config.toml
train_examples = 39062
kernel_size = 3
init = "lecun_normal"
Rows from block 2 of a small multi-label audio tagger, named by matrix and row number. Rows with one number belong to one channel. Each number is 200 + 20 x the weight over its row's rms, rounded and kept within 0 to 999. All counts start at 0.
After each channel's rows are labels from the 100 clips, of 14848, where the channel reaches its highest value: "lies over" is the class under the peak. Only what is clearly more common there than usual is listed. The data: tunes sung on syllables by a formant synthesiser.
# convs0: first 3x3 conv (model.blocks.2.convs.0.weight, 48x48x3x3, each kernel summed), inputs 0-47
# convs1: second 3x3 conv (model.blocks.2.convs.1.weight, 48x48x3x3, transposed, each kernel summed), outputs 0-47

convs0.0,212,204,218,215,187,244,207,168,211,183,196,185,210,230,228,202,199,198,184,244,199,164,226,192,190,193,234,180,203,179,224,219,209,164,201,234,193,221,193,183,167,208,183,209,196,174,192,197
convs1.0,238,234,193,214,227,166,206,186,187,177,177,219,203,206,177,219,186,187,224,184,190,174,189,193,232,218,181,212,216,193,242,170,174,233,204,186,200,193,192,219,213,225,215,195,210,188,203,168
lies over: /ɑ/; /æ/

convs0.42,209,227,193,190,162,198,195,194,204,232,196,198,246,175,198,230,163,178,187,192,191,228,229,171,191,214,238,196,180,194,190,195,192,180,234,186,203,153,220,203,205,206,197,192,185,194,185,208
convs1.42,209,190,220,212,193,217,231,211,194,205,172,219,177,174,194,202,181,187,156,186,184,202,205,171,245,194,187,219,220,197,204,190,207,200,197,172,240,184,199,196,213,194,174,216,176,229,250,204
lies over: /o/

convs0.36,193,239,209,188,207,213,213,207,141,174,192,194,170,185,200,198,200,202,210,209,194,207,190,252,194,196,234,183,162,170,196,194,170,201,206,235,204,200,215,186,212,223,207,184,205,210,207,230
convs1.36,185,192,180,201,226,209,185,248,187,192,186,191,192,195,202,174,196,217,195,203,206,223,240,211,215,197,190,194,213,199,214,188,173,225,216,177,191,208,195,148,203,202,221,205,233,189,141,212
lies over: /æ/

convs0.39,214,179,205,208,194,228,186,176,195,183,173,142,216,211,202,189,211,218,224,192,233,186,193,185,218,226,185,197,177,215,182,185,217,246,174,205,207,216,186,207,175,234,184,225,183,197,194,188
convs1.39,217,208,218,204,202,179,233,206,160,187,199,232,191,237,214,209,195,174,179,209,200,203,209,185,207,183,177,230,226,171,220,193,183,170,187,226,214,171,199,196,181,204,235,173,224,209,194,169
lies over: /e/

convs0.41,196,198,188,199,151,198,196,156,211,166,173,210,187,188,186,205,199,223,189,247,214,187,181,187,155,194,194,219,220,187,201,194,184,215,200,228,226,187,168,192,216,192,179,216,226,192,196,212
convs1.41,200,208,191,194,256,183,206,197,201,188,201,196,214,193,236,208,220,198,214,168,191,155,197,200,212,184,186,195,195,206,193,193,163,206,229,155,208,215,214,199,227,240,181,208,163,209,189,214
lies over: /u/

convs0.23,188,201,188,181,183,211,160,268,199,180,176,167,194,170,170,201,187,198,165,216,192,216,186,165,176,183,199,194,210,199,185,214,215,200,211,237,187,181,195,206,201,210,197,203,224,208,206,213
convs1.23,176,188,208,184,228,214,200,224,205,170,179,157,215,188,171,187,194,203,191,201,208,213,200,190,200,223,228,208,180,210,187,201,215,199,199,210,183,231,189,213,186,188,219,256,230,215,152,179
lies over: /o/

convs0.10,229,189,212,193,205,180,221,163,203,220,201,197,203,217,193,182,227,186,228,197,218,205,207,195,211,192,185,177,186,254,153,227,201,166,188,197,213,193,232,174,212,194,195,237,195,199,192,175
convs1.10,200,200,189,187,208,187,222,237,173,203,213,181,168,189,230,202,171,199,190,204,215,209,213,190,203,202,206,225,193,162,184,197,205,211,169,210,230,207,197,197,183,188,251,178,203,250,185,166
lies over: /u/

convs0.21,181,227,207,219,163,200,178,204,200,192,230,198,221,231,200,168,217,208,184,205,194,229,174,202,200,205,187,224,195,232,186,251,220,182,192,218,229,227,181,182,195,198,188,186,214,158,205,205
convs1.21,175,199,194,180,219,228,206,216,162,240,196,182,211,178,233,193,197,201,222,211,195,202,210,195,191,204,216,185,188,198,219,177,171,235,237,187,177,180,186,183,212,222,227,183,203,184,177,157
lies over: silence

convs0.45,201,209,225,213,208,225,181,182,194,232,202,174,200,209,220,201,183,190,201,185,207,208,242,202,225,181,189,187,174,217,204,164,185,218,192,211,191,178,217,227,203,246,191,196,184,243,162,178
convs1.45,233,205,240,194,207,192,183,212,202,188,186,176,205,200,164,197,223,184,193,201,166,192,169,193,233,176,203,198,197,205,205,203,229,165,224,187,208,220,255,204,201,189,232,193,188,194,203,164
lies over: /ɑ/

convs0.46,190,195,205,181,203,201,192,216,172,233,180,158,205,176,176,196,206,213,184,179,197,198,199,204,232,237,201,216,245,199,204,181,201,214,210,163,201,181,242,174,167,219,195,231,197,194,212,208
convs1.46,221,165,238,201,211,212,185,187,193,223,200,146,211,196,211,203,200,188,196,179,200,216,193,210,202,167,194,202,204,195,161,199,202,209,184,218,175,182,199,240,200,218,197,205,203,187,264,191
lies over: /æ/

convs0.2,186,216,216,174,193,165,200,204,201,209,192,225,208,193,210,214,214,171,180,225,198,238,200,190,187,223,206,196,210,200,181,183,172,198,150,191,179,176,176,222,213,237,198,159,181,192,171,182
convs1.2,194,170,214,163,194,196,181,186,201,226,181,261,209,204,201,215,221,229,186,244,198,199,187,207,193,213,202,192,197,197,198,220,159,212,216,164,215,199,201,170,189,207,177,223,181,184,217,205
lies over: /i/

convs0.35,164,220,206,228,206,165,176,202,188,191,220,197,202,180,216,168,212,226,204,201,197,243,208,189,214,190,225,251,184,225,173,220,199,185,196,213,207,215,163,224,220,190,202,214,176,187,199,202
convs1.35,194,183,185,200,183,208,237,199,177,210,179,170,213,216,185,236,181,221,184,221,230,194,188,212,193,182,209,192,204,185,221,210,185,189,241,228,216,184,195,157,209,180,226,168,206,218,216,170
lies over: /e/; /i/

convs0.22,217,195,197,218,188,188,174,201,195,168,230,185,190,223,201,223,221,205,221,186,171,181,183,181,230,200,208,235,197,153,206,148,190,199,192,197,203,202,227,217,203,199,225,180,211,160,203,211
convs1.22,168,210,227,185,200,233,230,216,188,203,237,215,218,186,209,170,197,196,193,179,229,183,211,179,187,207,200,193,242,181,187,214,202,249,184,178,193,177,178,216,198,235,181,205,190,184,183,192
lies over: silence

convs0.15,220,157,217,192,207,172,196,236,214,191,204,185,214,200,194,219,197,223,210,218,195,190,196,170,184,188,214,207,157,179,153,179,182,191,213,211,212,203,188,259,189,224,202,185,198,181,196,211
convs1.15,186,168,189,189,193,190,234,186,193,158,203,228,220,227,233,195,180,203,217,209,214,183,188,224,196,219,188,178,182,190,260,187,183,201,207,196,227,230,186,184,207,219,215,210,204,184,173,207
lies over: /i/